config.toml
encoder_arch = "vit"
encoder_fused_qkv = true
decoder_width = 256
decoder_layers = 3
learning_rate = 0.00075
beta2 = 0.98
Rows from block 11 of the encoder, named by matrix and row number. Rows with one number belong to one neuron. Each number is 500 + 25 x the weight over its row's rms, rounded and kept within 0 to 999. All counts start at 0. Numbers have three digits each.
# fc1: MLP up (encoder.blocks.11.mlp.fc1.weight, 1280x320), inputs 160-239
# fc2: MLP down (encoder.blocks.11.mlp.fc2.weight, 320x1280, transposed), outputs 160-239
fc1.365:450493510504520530482463489518453445494511495499504511536517502541499481495564506480521483507481492467507542485501460504495490504488514485539494491500502535503554536497507515504472528490477480501512514512516469526511516520484537490503501536
fc2.365:520507509465477468506469485520499506451495481453549535479483528482507510455488530490478461472520537483512452451467551522518519495467533488462472511506515502502497539440500483518519502486578477492492526519539465546501514533502447463524521525
fc1.366:516508496489481456445451518474494475541462487532513497504519539518507473447494483521529521503476535506495475514507513485522555495487553448518480475452447476482522531499500487496481503483461504496468504486550534413479487465548523509527508492
fc2.366:475502500457466507540518540497526492510568438470480443491494460514513480471497496493540483503490564457504503477490553454505499497506505511513495506532524528489455468467489520474515499504559504497530487526480481456497508547498481463497488503
fc1.367:485525499495488473474483474517467506503505526499498536500496475478558480464482527517513505494477496457506498515522494437482516519457484517521495460497466524492552438515523504515484516519507433476459492506532558471501507526471526481503443456
fc2.367:530505562507504525492492504534527488489472514503515471490530502481456558504509492530551482499463547493474454488498547519483483519507499542503503513521493452467467460516500495488455487513450496482504509483544520501492505473535488501542511518
fc1.368:528506571503524509491495495470485511485493525517483500498509502472456486505496498533543509513470505471520463505509469470476511529470502511519485509521495496512529489534478500505487475471506502535416504465474502499516485516554523517474497528
fc2.368:492482487503449477497508502499499519485491503534475489532510516554519519526488502487511537505506484490525459529468496559562541486496484495462530503494476509505517511484478477503543511489531504486592520492506501509431493517459510487493470494
fc1.369:524538509497539524496483513515485484492489504530487522485509490475505495466504508500492481480480464473491514499512501536507473479486490512478489478506487539512540485548512488502519481544490458462471505528478521429470503520522496497497460475
fc2.369:489514528467473486476490464462502431464536527461523509503477494507504492478457498497450519491494458509473508496502497509515476481500486551523488518492477467496513502506473528488466521483490512490534478519480520513559521488543528480507522507
fc1.370:499480537483473483497488459454441525488561469514490519480496479536511494506496549508493490485475508493511550511523460479483476523486522501489464471496560506526538474555511519522449491499465471510484467498503506497508471483477497535506515481
fc2.370:481527494510530454504477479493517509504514514485498497518519531499469485478515545509494462465518540522503471475500494469530467495529518474546481460526480552522470498484486508474509504519481533478476473491443524537543467517469483516488511449
fc1.371:490484488513481456503498524502485524504482496500459482527468495533494518506507488489526470528442497500456441493549465481529499504492476518528557495514489491511486473528466512455475498516510444477450473502469528458500525492500489492534507499
fc2.371:435483483490465517494492485483503471531488491490476498503503482512558516478523459497488476503485494460540507518531517545514468496511487480522482453537488555469515546487470514480486500515542476480481514478449535491461449465479524501534467488
fc1.372:502497524490510498512480487522485480509501498504467497497505497526490490534504503522493510519506534469565555492504489500521538528541503500486527511485464484538520465477526476441509506502538517513494477482491496512495503503491476528480478495
fc2.372:531435496494483518497543469522471521466472501460539514540465480442506499512517501499511496516467510496499487487498465526511489464488489476471527519523483488472471490514547445549454461542539505523506540482529527462529471543506489514482498483
fc1.373:464485486519504463434471530512456489523460503476476481525473523534510517458504483518534497503459490474502503507531441487472522552516515517458491464476517534571532463513453484508479470523511501520468509460476520488502493502504527479491526511
fc2.373:481532469491521536499472520539508550437524540505532466514516499484507445520475459476507510489516492477480514508519488492485468501453514515494501481474448479431487509441503492491503496508474474485532533496541501482513531498536526505484484465
fc1.374:465514519479485510517455485486501513468511516550514488537506519496474488495490444464500495497509532489461497508509452480525494499456503451494442473434538482516534469509496500526521482495524525494488523483519474514511507533473504482475491558
fc2.374:503495478534480530539508510552509554502494494511531508520510504464518475485528485445516488530495519502514483561510519478533480485508501486489458504521535515486538507530500434560509462478493501545512507470443526457508517505507491472491487509
fc1.375:504550528514482497500484501477516465490531497521477485529461536514493450487480511489479496490493502531460493497524499515526473515496502527502486467509447520453493542507497528527505503482518507530494479462529505468485490534502522470492456512
fc2.375:462467522535510494482456487521535467482505456481449483486539511511524530507511503468513498474530497518484450508496487483516530497460520514498516494534510475508494501534537486483480492529462527537491489500485498542471514490524510487501503522
fc1.376:529537484476502504517529495492470490531497480489487485485518518518538504457463500536560472472503490480521503548517487530537465514487475515492470460492529500534539483502495501520488486435512501488500509480529455512498505498510509462518443493
fc2.376:532492516545457501458475491529512505533471493494506479474511514510510522506529522495466488489507513494470498539447457494475537488457458487445471511502514525543459483480505494519496501540503497517461536518501480522484518495479496506489484498
fc1.377:510485530469502550526495505491489506493501497529451529458489520535490496522468469485513483501492536539447475512526496493530484489475506523507494480493513488511521556526472521545466515480528476507487535480504495500491493495493509476526480527
fc2.377:513482456507541453437551486517458497514477499483500526523488513495541487496543518547519511511478458495522498503517492491474528505514480487474501522504484499507519486502504474488512506498457478473475483542503522490511536489512486563505513498
fc1.378:486511552501502515513484500555523540503460525493512514513512468498432473535498494495551489502472493491510485497553488503532475507514516546501489465497515506504516501524445513508459537482465456494507530496525502454505519475505516523477501501
fc2.378:483496510480486443523525507496504516514435438466513498494549500501514519494518482471510528489491542534509581528489525512510498482500494475471502508552464491533501506493493491525486497517491553513487531533469478510533474467511527489484502504
fc1.379:507522479504525510529520479494510532524482473491507505518521490463499461525480460512570537513490522522502504486520452466496525492505501451458470444506521474487492510483521525503497525520498482503431491523497522492536486485519442517527502540
fc2.379:446487565514492481527470512497528522515457478481480474522528520488534516518462508530468519500522493505487548492475547544546487534498498477521460499497515464516525463495525487499498488553532456534538496466527543499480507435553498503530512488
fc1.380:514484528514499445514478509503495522503509506491525530423421517482509512470495450503527521477505481530487492511473457520500475504533518500459504458477504486467511529527488511463536490522496512472448533504521540515486502486478534509508442508
fc2.380:501474511494447496528441495498499496487511508491476484516520536511505468482491515499511461478474501477486481513516509500517472454497508484503498519520500446515489522515508481529485493471496524528510496514507480523531474503471488469485459480
fc1.381:455478527497523482490491503502479474557494547485520487491492457523508479477482473503521509504476489492532446503557491499487502523471470516521492487504453520500540519534480504493484493445524471479482524451487479486487497477486504535502465464
fc2.381:491460481527510455515454505487477493479506468519469487485537498492542525519500495557512488484528543486511554531470473486478529494508487462492523515451522538517484527515540457482500528487573526510510490476543488489485532491517492521524483505
fc1.382:486556503528464480473515468516490509493528492521456468528479465505473498513499508513514535499495534508499499489508467522474482519515506496573503505456522508543500512507456505506498507480465449503477545477493528465455531530540484536504485499
fc2.382:488516481462481516492476501525516512446511504449509468479485511513528540499499471504456503497483492495473501453526467494478478507525512476496502504490429518509481519494596456462521518510515475506505467510520482551441506506499503488474478488
fc1.383:501487501491496520491500499513470525518522503511467523530498463488502498494517457490510499498454488491515531468535482484504477508529489498529484462502505505503579515518491476489496499499488474509484471471509499454466513515510479471489495516
fc2.383:495482476493490547507510497511493492501496507478513494523511493513498477462492493495488516511513477522539479544522492501491545511495464434481493516519493503511512493508530507467469504560520499440517513498452459463502516439516490493488527520
fc1.384:509493484482529486476495491536484525488499551495494499469492463475474484479535498493520502494503510451532522461511510464530490538521515489530528542475474479535524509486509514523481507472445495461464455489489488504502448475492523531482510511
fc2.384:510541466498504522524481485490472519488518522503460510517492482525496461499477529512465503526535524492532492543465566513515499508532506491514522474440480472489491526493464462524459455503470482525508542509484503495511501474502505504495497491
fc1.385:535494521463511486476523473495471505505523531505519479535526524483504482486473535482478513483501536504497504488568486526509518509482484509504519517444484508493559497546455486538503504519520449511488503486487518489527521536504476469479481513
fc2.385:486505527525482486501506500512499516487466497480486533510515507480506542479467512477484494537500475480521507495515480462477526469491498508496516527453497470506521514498465464534480522534540510497499437508483530543488530490515505525531527516
fc1.386:514527488521492481470532493488493517515494512480497503479495481508514499512525505483519445477482491477513498483540455546487467537485496473516492425440478486503560493511487528522468517494542471481517497541523442504519522505499492508497467500
fc2.386:531494511507529468471462484492471460423460463473490490510505509533471480546525500496520526482477483526414489476492471477527528521490473523497493494511501504504505517534529498474496486476490503497506522498550506547502505484545552468480520501
fc1.387:515508540461482524482508478476514497506491472516518517516527487508504500459481555470490500457470490483482490507507501488481516494476455479551478466497470500514521461521513447502453513531509479496458507459498464500483503470484483507482517479
fc2.387:535519466521466527511477541480489517487520517531553517479523481511509492480523498477509505479508527491526484526502442498507501545471475491479540490543529482466481481481545486493479508527532466523490529517491476475486502534540514514505515472
fc1.388:463513541489491519473485515507454501501504517524473499550519504486498481492468521506516481497497509486506464519536504471516475493475507544496496479509491470535538515521474507507464477506490479498430495521490496483501493468509493461481523490
fc2.388:448476493517533523487529470556501488516490506468487478497554500526518548517503489484575516465507531499484468513519472546478513484512535489499501509468490514489495515461499496546498481512480487522498490481489495481508530490473525504550542491
fc1.389:469481495503499473494508529501488453532502518513513538505475467480509522528527494525535477477498519488507491473571496450505468538516539501520473439514506505508483515495487480496454512530499427477459509481522497498524472504525487519460475540
fc2.389:501477515501475511510511480524527468500509495493465562484498477517519546461479492530487450517542476484508537490512496488513506493514488470495530490507498494513514506502502552469497505502523512506507541514477457501509503486469497523492451511
fc1.390:532496489510481468492485447492475553511493447512475454469470484497497508508509506513550501510492527466499473559513475447474479499470494480482481463434526540533499511528525471487508507497495508492462532536526519484506522476476519540504480506
fc2.390:511486446500517517490550458547494516536450493484519566520527514491487511520471502525523500525504527496515496541478492521495504535487481512470482508527494519521483477534546471518552481473504527488478474481478475530480504476490480523517484474
fc1.391:508482515465488472452486509499451515484488489500484473501443490502521537507516526492466531438443494484493490480512444440475497509484502544544482482477491527495552491483507472536460474512485481490475477513472498478479544504448488446506508489
fc2.391:444509483491470466534478522471502502476476552551501500552535509514483460487579484507486523507527520536485498499452493440481500514498475494464538483507528511470507496499418532462539478485517498495489481468492534561477474496494508503530510485
fc1.392:481494498515464531465482501537457515512518478513522476496542509487462498518529496508525476514445528465492488504516517465479483486515452520498494453465519510506514461533474480506526509496480488477470527474493506475456510516492496546466496488
fc2.392:500512518480497505496478505528541446487480491489487474457447486505474512473486586497496494495545492510536468501448503478494461498490485487497492516523489483515497495510500496523455519487457489514534507514483459568498475460507562491513509482
fc1.393:524512518480534491463476530460488507517509516460519547501473495560508517467515498489519494489493470491512483507545483446500517492533476519534506482522477527516554522489472523513495516520514457526476501494539497477452492515507476487480521496
fc2.393:503485487523511507493530502479494428504505531484490462507498493507459504505479547505516531514510480487523528492506523483497445537546493503513517561501522443513524504497494502512480492553486483506507486441497475496467538463468471492496536516
fc1.394:482492507496526512471546491504465532465482506522506546480497517490495487445510488511525550534485468480492497547503491480504500530551501495484464470498504515530534506483494521483489497482525468503483504477507501462456473504517492497501523494
fc2.394:483473468469527517493493530503529481526521495508515507519524454488494521475503490488508541485503506463522502506478471510493510525509468537480503530496471485486453526508534497521505495491496533462513469517453522484519516485453534509510502510
fc1.395:472470507485477500517493503494473525507457494495449542492516494486528517526498511497500482489509531478508539471508513457492510471448513503514525505466515515506521436518534481464479515524514536522455483533458510555512492475517478463528486506
fc2.395:458510481499525503453530476541537535473541496523519448489499468501501477474546534496476491504504449505506412558496482514516529471551481465477476492518522511507490503491493469525544506495484492517485495526490467455456510519471484479501504525
fc1.396:507483528492473511471471495504426531517505528481520534477515490498483513505522537506541480481487490505512499458482489533497480558530537475490524486458485454512485435539475472456534532489492503475521479499473516495479481435505500540484500495
fc2.396:545529451535514491517551471502469481478462492518513497519513486477501570495499494485506505472493534493490509496499532439447494495504546468526498511527547519478508484478521537482465448504534503505485501508510518553510477513522488447483487502
fc1.397:503541510502461489472494509519467495483489531525513521508445502478495538498532495484531499490473493472519498488540450461475473530542493524530464492494494530509507504501474497524499479511494483518473444528513496478481485502512493460484535498
fc2.397:476475530504441483554471481496519469475492511493511480511465491493491506509522491520465492495488488505548507502492460541509509498469487537467543511508503531479496519489510512518473472523516498525502481492545502467490500493515500491472494475
fc1.398:503515541489484506478475516469453470490500525522478525499490521500517414497531484496550516476526524483533511481578482489493518482546466508508527475502476514529499511525471482535541523510463465522484517410499538508514480434496507532480513509
fc2.398:516473485464502539500459447483512518485526522523493545482537533512487467492481489475468512509520470495485498480519550504490528481545535582524507516547514516472518487536437523508516491506553548505544464489483485504526484503483518464525501509
fc1.399:508506516477491484468479490477477501507491461522470494523470492508480473487481494489513514519506490482460486469584489459503484504468507504488518498553512500518541493487509535497470507479520465519467480461505493477501475441486467507478460548
fc2.399:517487489482497515530505501514483507527531479487496532480445508475479498504515557520468497506517512520500511509494497474531515515442487510527507488488471509520455502483480538486496498457512498405515532421480516534511543486494472508498487504
fc1.400:458482495495528467518487502507510502504488458471470463474472487492536470501467528444493457533489504530500472501539513480509490506480514528488503498466538484484531492555519477527484491477439483482485438523499518494564466520508488485516481486
fc2.400:531430554484503470520515485492520488542492491444530491487521516509516536528482565511500457519470498527452513502538528517491495472482496511488481518512516469488508503543492546475489518521494496471508492505551513537521480508482473516521462484
fc1.401:529473498518511449480502517511489521536459491513496517490533504503451530484537466507503509462471479507527454503570470486483478517485499509525510477486512476531549520558515532500493499458493506473435512465495514479500469449440508482527504501
fc2.401:489476526460560448516550511515555480507497522476484502492473558496481472503481516532476513511493519538511486556508519502501492456491505484540484517537519539451534494537494535483498510480487511522532505503502486537538492494475503499487516473
fc1.402:477546515493523490503483496499492529518509486533473482503472497525471479446479538480523488515484542496466512513492472498556494504496484509506448490531509508486560488506518495478434485526447466536445494535508488471468476512536478542486492527
fc2.402:547509492523515476452504509515515471509521498467451530498492492494526508548483558490504492508488478472517479488485534499471525489505535471524501461490485498508468510514500526521506508493489484494507478518473491475508515516504490474518478487
fc1.403:507513481490536514458490511499490503519494537543526488517489463485519475448504508484534513489441484492466535447490488537539500497480486521493505500505497506530532462471502515505513533501491485526471504490498481480508495482523497544504505493
fc2.403:498469500533478473518473527497523470439555506493465490495468504524495490574490516475541521480440465496515495517490519487495519491466460510504490478495526542506471503474475498484448480488512489459515529456487504524502492497503504473525469530
fc1.404:540511488484504499491532527458498496517485526508496480528506487491476491469508498495496511510466478491516488474534427501461491495487472481509486446510538491520516477503482530499510497511485494492409479464487466485458509510521498476486493503
fc2.404:528507466539508448485470517504517461512481453502501508467494537542490523477481498489469473486528496508513521547511478507454513530515537474498529455514544497537471503512492521469475467489503498516529500522525489453510517483489489500525502490
fc1.405:467515482489510498436512481507472498497502511495519502523501519466554503505513464486545500515518509499506490486532475486501496496489460501525457472428500469485536468513463479494500501524457515480467519473496501481528515463519487503467492481
fc2.405:520566538507461513481479526451463490503492494492509499542467548499518504423522489442517542481495476532473470471461500503491501488498463525518512480512467522534483537515479538512516489530527564476523487479489527513524468495452520520518538528
fc1.406:502482522489505515433502485495452492518506498498516503551469501526517465518499489507482466529461522510504494486543476432513471508518475518473515489486548493488535484564470518494482471472480482503451506460519497479493508464479500500484459494
fc2.406:535491509483523556531507506473503527541505524504459506446492550480542489515475477502466476482509558523523464503469479517499521488527468487463488482522509543441505504496490506469476549479585538528515465424496502485468504531503538520517507505
fc1.407:491485473468491505533504495502487535486481503532484515492461482533509531461534518543451509496509472472503500539518452512516486493533496505458506476462521534501503536436466538536522520492497473518513477508523444477484468464474510524475476476
fc2.407:469508488496510481496480502532516469488482529465507501481524491521538477535482507499514448515531526502510552478520570475489458483473465484552470511519514485484489457520535483452490487503507539476495499514477552536468523534532495502512507476
fc1.408:451476495495536496474474482480482484503488521487449551506414520489500511488480527490473506498508491500486529507517487462524472492527516540501459442487485507478543477511447521517476532477515446527472502451491503471491458469508511516505506509
fc2.408:500489534520474503507515512498477465502460467468547497473511514529529495519516514520488491462464477515469483475462454501521509512523520485489515483489525447509479484494514533519544527504509493537506490487530502450484486520469479504481515522
fc1.409:504522489509522503457477530468431482524527468506469521503485503500501520460551469525502504438472507475517490489520504474501483450511489535510501475505521459486538510503506532488469517515459494536481509479476502506518517511515528488514526512
fc2.409:524467521501492435500526475478564466518542473481505527475498496509510541479552465518533464482551565515535547456461493489482514473521526488478470550488469511476492472460506506514484484537497518478505468480516541499534478516566485477484497462
fc1.410:512509527497502454472456528452507515531474503491537528552529497511508490458532482526483487514469478489510525515549471471532501511516508532513489468465472525496547471538474526478472476470534461530479519524502504471493531497539492531475448488
fc2.410:499489444487462469488490492527492529475500514487479500525483534486504511501468501533522450501515473499508511461473525502538503489509507518546478532495549490513505512532509508501473487515516461483494495500523527475522501514510472452484487578
fc1.411:518511524518453467503453487467455448487516430538476499480490536519489506450530493528496499455527513477509523471499510470479503488450438472492494495524474494459507509480503533486453475513529496476507532488489491455483470481481525514499504542
fc2.411:466503539515496483507459521494516513509480461525511508476504508521481516505498495478485475520503470510459483495466499500499473498469509501524514492478523447509482515528532548521474500489457500483527472541507493502540500530506513442492525510
fc1.412:546501487505477524495487513502456559493509515485508494551468484549492496555464492501513486500504485482494505495537459491517488521531497530554502471506546501487507501515478488478521490470472466461427501486506544481500456459505462514482468514
fc2.412:457488492526483477483520514516503486472500505501470498498524497529495532513492519488466488488534540493532493479503502498472486534484481520479506519506467482460549519497515498495489502522507498437508500518476482486511510507476511510494498539
fc1.413:507473515512489479436468496525480497477522513482512492483488487540513496491512510452535489499475485460490511473512486479460511475519519477498460430507497514524562518494517480507507510497531476503440502527474520465507480509527504520490489518
fc2.413:571521509459507463457490518517500508522451511506510548496496509516495510562516479510510498503495528511537467481474494514468501519502498501461525465475515502520487486476497482456510474549502509470503483518531507506545477514499500473481498487
fc1.414:481478510490530471487524469489410477488519476528501520453470488499522477463500447466513475524473511526489481519564450501483509501507521532486509510507492498499489484528425500462492507500492471507451511496518502519488503447490501491503492507
fc2.414:494489483498435533516498459518509530508482510479515493494502506517479517501482529535525487536459494538525431466501478537519485488461564478494508515450481510458472491502464497498504471524487474462487495474523511472520491499498468513534477492
fc1.415:458461487503511520491444527508520478523529502489495500522452476490514515529510490515469552508497487527545507490490533502509496472522480518504460512489461496492516522483490498488518499472445443506491510477486494446520545466498490540514522532
fc2.415:490518530531488550497508488550494571505447477550447514539510532516517487557519513501489486514491491510479466512472474503470501505474515478451459483530522466496471498523521499453464501492511496563507535464523488492481507541493494510469480507
fc1.416:521495500502489475540524502523462513512497466509472498480465516498501516505481490515492463542518529488519473491506482524565503537534529523484528501454525478506518473521513440491522462497492500541451494492526471489519498531471464501486463445
fc2.416:462471507523504501507534521494480528436472483504506518521452552449501513539492514506462513530517479506459522501498477476491465486490512478459505492529501491471483488509493491484516512523489511537501535493526523517534462528518523531476494453
fc1.417:444485470489486501439498447476447521535497501513521506533495496494531490505525492511551528525516505508545516502547509504484434516558491494505497479494522466513515521477506512524496494471490505512484465520449530500485533494494515516481517457
fc2.417:541510512522563515501527502517505460494489522490502521490490481508494514505481549482470492491521485495456532495509492485511547494472502502522521479487523509467533489523499519476472459512495497507457517530531521500518510529534522486501456502
fc1.418:470473517492520459504509479509509473489486465520457475463482513491514525457473502524524514485527489452491515526502509479488471480480474510521509487482522497532518475554480477487476471527511497460497529521469512460488491514527490479487463496
fc2.418:477533527470460542568487541507491487526489522502520516483524493550493520501494478476498488493525521501481526471444478506554510516522484476519505507470461480481471488494456457502524470477506527531512511499477502516464506473480503498524498505
fc1.419:487530517459489501495481463514482515498504501498526524442500458506491535525525495508495502470538515500488439550501472441464496509466509518508533502460456507518485483505495534511491502480534506446495542473473495511528513520471509499507451549
fc2.419:521526515504503473469515496529485515468529516487525472547488498514506495511510502485505490502458479514526477512502557522489469486553524529490548497516500490483500491505509487481489482485528519491463524521515527535503522499485477494527492498
fc1.420:552490532499489510477495529511465541536536516478497547520431454534476472495500481485514491507479506526525480498542500515486462493522521472506490505495536506526514501499517497482475498475477455477477486467525494524494487440431492514503517522
fc2.420:509493556474499535515521479498543509478506519481494518474484503504479503502492487482492525522519502449508497480467461499505474487517512468512495519505500516530479501475505532489544484509512516523481516508497490480546517515516546512520508489
fc1.421:527480497472537495460515500515462468465556477491513519489451505505515520474458511516485504480469478509525511504530486516511508510567503538548517515498453490484505486486450523486496498494515429489489474498477511452518504504530484556487522513
fc2.421:481494510535531519507514491512516461450509520486505546518481468493519475493515479514490494494493517508486521509514457539563472487492492510490495463488484476504540541511504500526524531534468513470463560490496510501523536524566521459513498487
fc1.422:489509482522494516496522486489498504492481486511494531477492499510489538477531485484545441482468518501528489481523450473464488505468519511500476511470488500469524495507520498544495486508490493486494492442478509495514503486493515490476456522
fc2.422:506479462506492494534489538455487488541487505490454526487490517478468461537494568488484523514514513556520487471480496477503468501520534488494490509500485498529511540473508549540547520522524490521529476532533489494488531497492484472472570514
fc1.423:485506464517428550477484517499480446521529532507538484518513492521527466492521494498515488475488479511541508488515510524534518535509471465540473507514465476484489534482507553524506525465509480507505536531490486458472506472536484535494523459
fc2.423:490483482483509483470519492518512535504491470491544509509525498479489505472513513512530516503516496499494502500519492475435510479481498468504512504504536533482494492474525457518521481512515526508508442512500474426541510532519528456490510535
fc1.424:543514471507536528455495524507479453518507484494499509526508487516472513501494506489510525507523512515489498464524497503520498486495511505502481460496494495526504469529510470507487499440478464494459494469486494450482446521492516510504492482
fc2.424:511467490523510421531470473495500528489543508517452517489541485489468495484452523518464518519484528502497487483485513505479503487512518525519501489475498505455456539488505560531497510490498512534499484435527540509499515435537484486449486490
fc1.425:456478503532531524450485480506500491490459528485521521466527493509491533484496506505520513492490495545479485488511533514549531507480502485524510505433542530466547485510507546496515512461446513518436469476483471523494524532487500514482498508
fc2.425:505513520496458513546490507524485519457464442563535493481468460495526506517537507502485503525503489504514535514507524487519477511497501507517506508507524478476526530466538469492542484469524475529539536492474489474511538496468553548477509502
fc1.426:521485456522503521504485518512530502494488508484517547474508466468508496550514476518558515479544506537516464491514494462509528492501488493519470494510466460475511507525484418496488459495516511507505502489455532495551504492438472487522476487
fc2.426:533521469467468497463476485516468532510488513544544476445469484492533495495491487509444523486507531513516476513506532527482463514488486456512495493430534455497500512471467469531512470498495487496512547482487477529527524514509533554481499572
fc1.427:502484501510536492462437489485501478500534502501460520565508518473485483471473505525501475489492503465493469533577455475454518512462479477508515472504513517507527448558425494544462540491483486511450519479548501453448545516492553489487501500
fc2.427:451469529479492485474530513508554499462504490488540500521461529470453521504512505513525519501504480488477489517511510525478515480458477542454522504484486445476491483496497469538474542488482536512503507460520523554472590487520511485507508482
fc1.428:481528486511506519445469475484461500551515502462546476477500472521540539455502537519495468490506476486533517504515508496524501531522512535516523484469478490471507457499467534506454480479491481465495460523483538511499513453524476491484515527
fc2.428:491497479497482505547536467513482474520510505477517555523508507546457528448494505491532471503541495491454518509490483513520516513478509510503533487525552518484425484495516516477464491479536536468503502469472519479501481485513502445529487455
fc1.429:524487515508477492471516510539459503481477524477491518525452472523487485499487527510528503453468531473519510460486450485514526517535499470468488502482533505512527473524478507486479487455449465515504497509502519452426490499505508507470468486
fc2.429:474502489517528518530503463501518509484555497485496532491526509522512488508494490454458477494524489492477490450500482512544485545489511542489545478491493491509465510501520505524501480553524477466503520511526483522482521496538508513493500483
fc1.430:514497473510491521494566517500485490513517457512497514508482484496501493467501478535455501523502464472533477484506464461528522503478475546527477506486501528493506502491539581497505517489475470475490538446520474471532511505526487515503520493
fc2.430:478520514533499525535508516517508466491530472477480437473491495535499462487491501458496514517478511491490502497508499480511461492478500548484471538454482488513538511528486542533509544474490493516511522477534461488528506543504536460493490504
fc1.431:523506466476498488449500509494490532512538488483551515480485505474487499506517495520479497482440512503519459523537460441463468460511482536468503500499492523509507464539500518506475517486516471511475520500492519511489484514496495515508498523
fc2.431:504471468522534517456501492480495468487505459470544518492467493537471471516477452476486474504477478527475475554482536485516510481506510499476492497470562488493524451495505489464504478501488505509434459512495470504492514469540499495471507499
fc1.432:504496528499448481446509474489508488504498455489463518515523520519510485530502493501529514475473525491508490463545447477498509524501495534526477458496522487513500458524494507495477484494477481488420483504513512458495498465485493506483490456
fc2.432:477487505509508471523481513508508501500513503480495481516468527508528514464462446488520516544501534468489467474551484529518503492467499538508502465519505480519507484496532476522492489481477510487481495509517487517468541476455504460548513504
fc1.433:491527500484509491500495515489493534561486512521493521519510498528478477481560484526520495496481493536491487511566458481515481525514484521505479513476446459506512537528472535477454505491486459496460485469497526504509515510513561524509482489
fc2.433:519502492487508502485478513491529481521534488501492482497504512513511522468505508489509540498521535504496548511516535476454542476495514502464497484545488523493504513473466493483525471560482514504516534540552513537484505499471498501483521491
fc1.434:491460502479504508464530506538497520477526522531491535520505503530447480474496500456497479543519457471496503500531502486522518501476518494537520439500503509488539498480477516532466474506502484526505492481504526499511506471447492490517456549
fc2.434:547492472498472522492544474514514511549521484492475508509507542497535446454513498477485513533534530507519467473503470519480490472539509474464468493482491530494518488511468498489510520493510489464479545479522483510522489496484473499473441508
fc1.435:479509511517541503474502511473534465477533528494508486541446472537494456468448511495499501488499478505501548516528531499527534485542455487533491496507510507484519496484437482491499500467490497502504509552493513491471489498527482497528481503
fc2.435:488482498495517491534468490486525520501480450471513519524499516511510520480559494487559522526521514494495486499506489494518464498405556506477490494520516488511452463520545466461506497534500517480476460481487525512492522494547501470478494556
fc1.436:501491496491513496515501466478463513530514490533501499511469507512487531492444534522510516486461519500509519448509489496498503502458510483487450466475515519513522498495493459507547529490532503527437525453493510513492525463525508442497494519
fc2.436:475532466481469523509488484503492521498511537522486486473474473529517468475487498553476500477507492474506505469509538503491507479492452543476504490441500508524486511501478534530504530492486446474507465531528524474497534503489482484477511544
fc1.437:511540556501531511513489508527488470501502491480523543500489494475500475512497531480510482481486522494505486463544480506501493539497486470519474498493478481563575457511504505526500519504496467520424478514464523459450486482470529501511442483
fc2.437:456497505503498496535496496509513450467519469461508488504461460494483498473476453556471484447504525492499517495472510504508499483493454522461506509502522480507496477460482497465503517509477525516515515474546481504503503495483529512472499502
fc1.438:515507555522514538501472480489532532477502495534491472519487530506510470474482541454506456509506503520474516507503491511525462495525483521516483473482474456504529482515490517479491496520529488543473491455535513512509495497481513418479505540
fc2.438:497501503506502474474540475546509474494481466462503522473482532527485484509516505525489538503524503548521505513510500519519501511474483514476445494481469506500476449516524518514529487470512538535469519485503510491506471479523493519516498507
fc1.439:490510448470520538473494533502528488515487485462461446533481489472523484499481472495532472500488538482500510465514503500505475526480459497481524519475527455521487535503512506491490534502530498529462538460512499513486507511489485524522503512
fc2.439:503512492490534515520513509496507512515531527535541500485483430520481481532512470491474488518494466509474527497463557507466514480519468514508476499494480511496521562491481490559529522465544510516548569487472518505485498503455471526557443485
fc1.440:500505489510506523450481443498512537474503501519496549522453487525476513482505490500517502535470537529509487499538494472528492505474537498461472480477487482506511493524461496503533450471490537494437496527451487473505505503473503497445472517
fc2.440:471509499476520459493476497500536446509477508500477507486542536511509484482479494504538492492489479462508509524514527535485494523477501538549512497482511501528514497523520535508505523503525480491499480450482514536521493489486548486513474511
fc1.441:534475517488518508493517461482499493499511495446524484497484471494490491484514507504512489496513542486480424481499464524461480479525494513489468501527468536537529477469536493490509486547527479522478534456489517496494508504452488472476512530
fc2.441:546525459498505498466489431516482514523500507521491511521522512488511516484499491502506516530531505511479432535517500517487564474497493511502493486526473528504533496485501450514474493548524463526503497471475535532528489535490488447517513493
fc1.442:500512511481492495444496480490516529555493517505479524506530488486513498473501550523537511500508492502512460512508475516490527536525476490502533424486489468533532487501474497501533510495475428462436518529484526456549520469543486496467524505
fc2.442:493498452502498477487524551544523515528495479533473465493541517486546579559482440455509519510521520468494486522496503507512499466510491489495461487522461512491538505456505522514455478496515514535493513502485482538454510539496469496484485521
fc1.443:516507543510473483496464506534496505470531494491468514522503492507502495541489531481505507536502439492535514501508497448462490468519461574492471522477496485491509533470577480537504503481527494495466460471524483480526478487488534507522503499
fc2.443:462421496484532521506478456509426468472509531504520474496464510512486507512476518522502456485525486503486490444500468552490511515559497486493497525513507462524454476537503506490566460518512512514457487490543506493467540538511498509488508469
fc1.444:542510500530480531496510483509483482501509495514498500512503504488504473513474492481483493474502494497473481509529460503511491547510449525534516446473525512510509531514494537549480490535466482524450515518490499517454483508485484501500479518
fc2.444:491467497507488522528501524468464540481525548504535484520546497519507490528511526493500472494500539523486550510487555536462484477514527487494456506497493483472476514524475538507531516514534519502477517487477485519492477489528532469515511519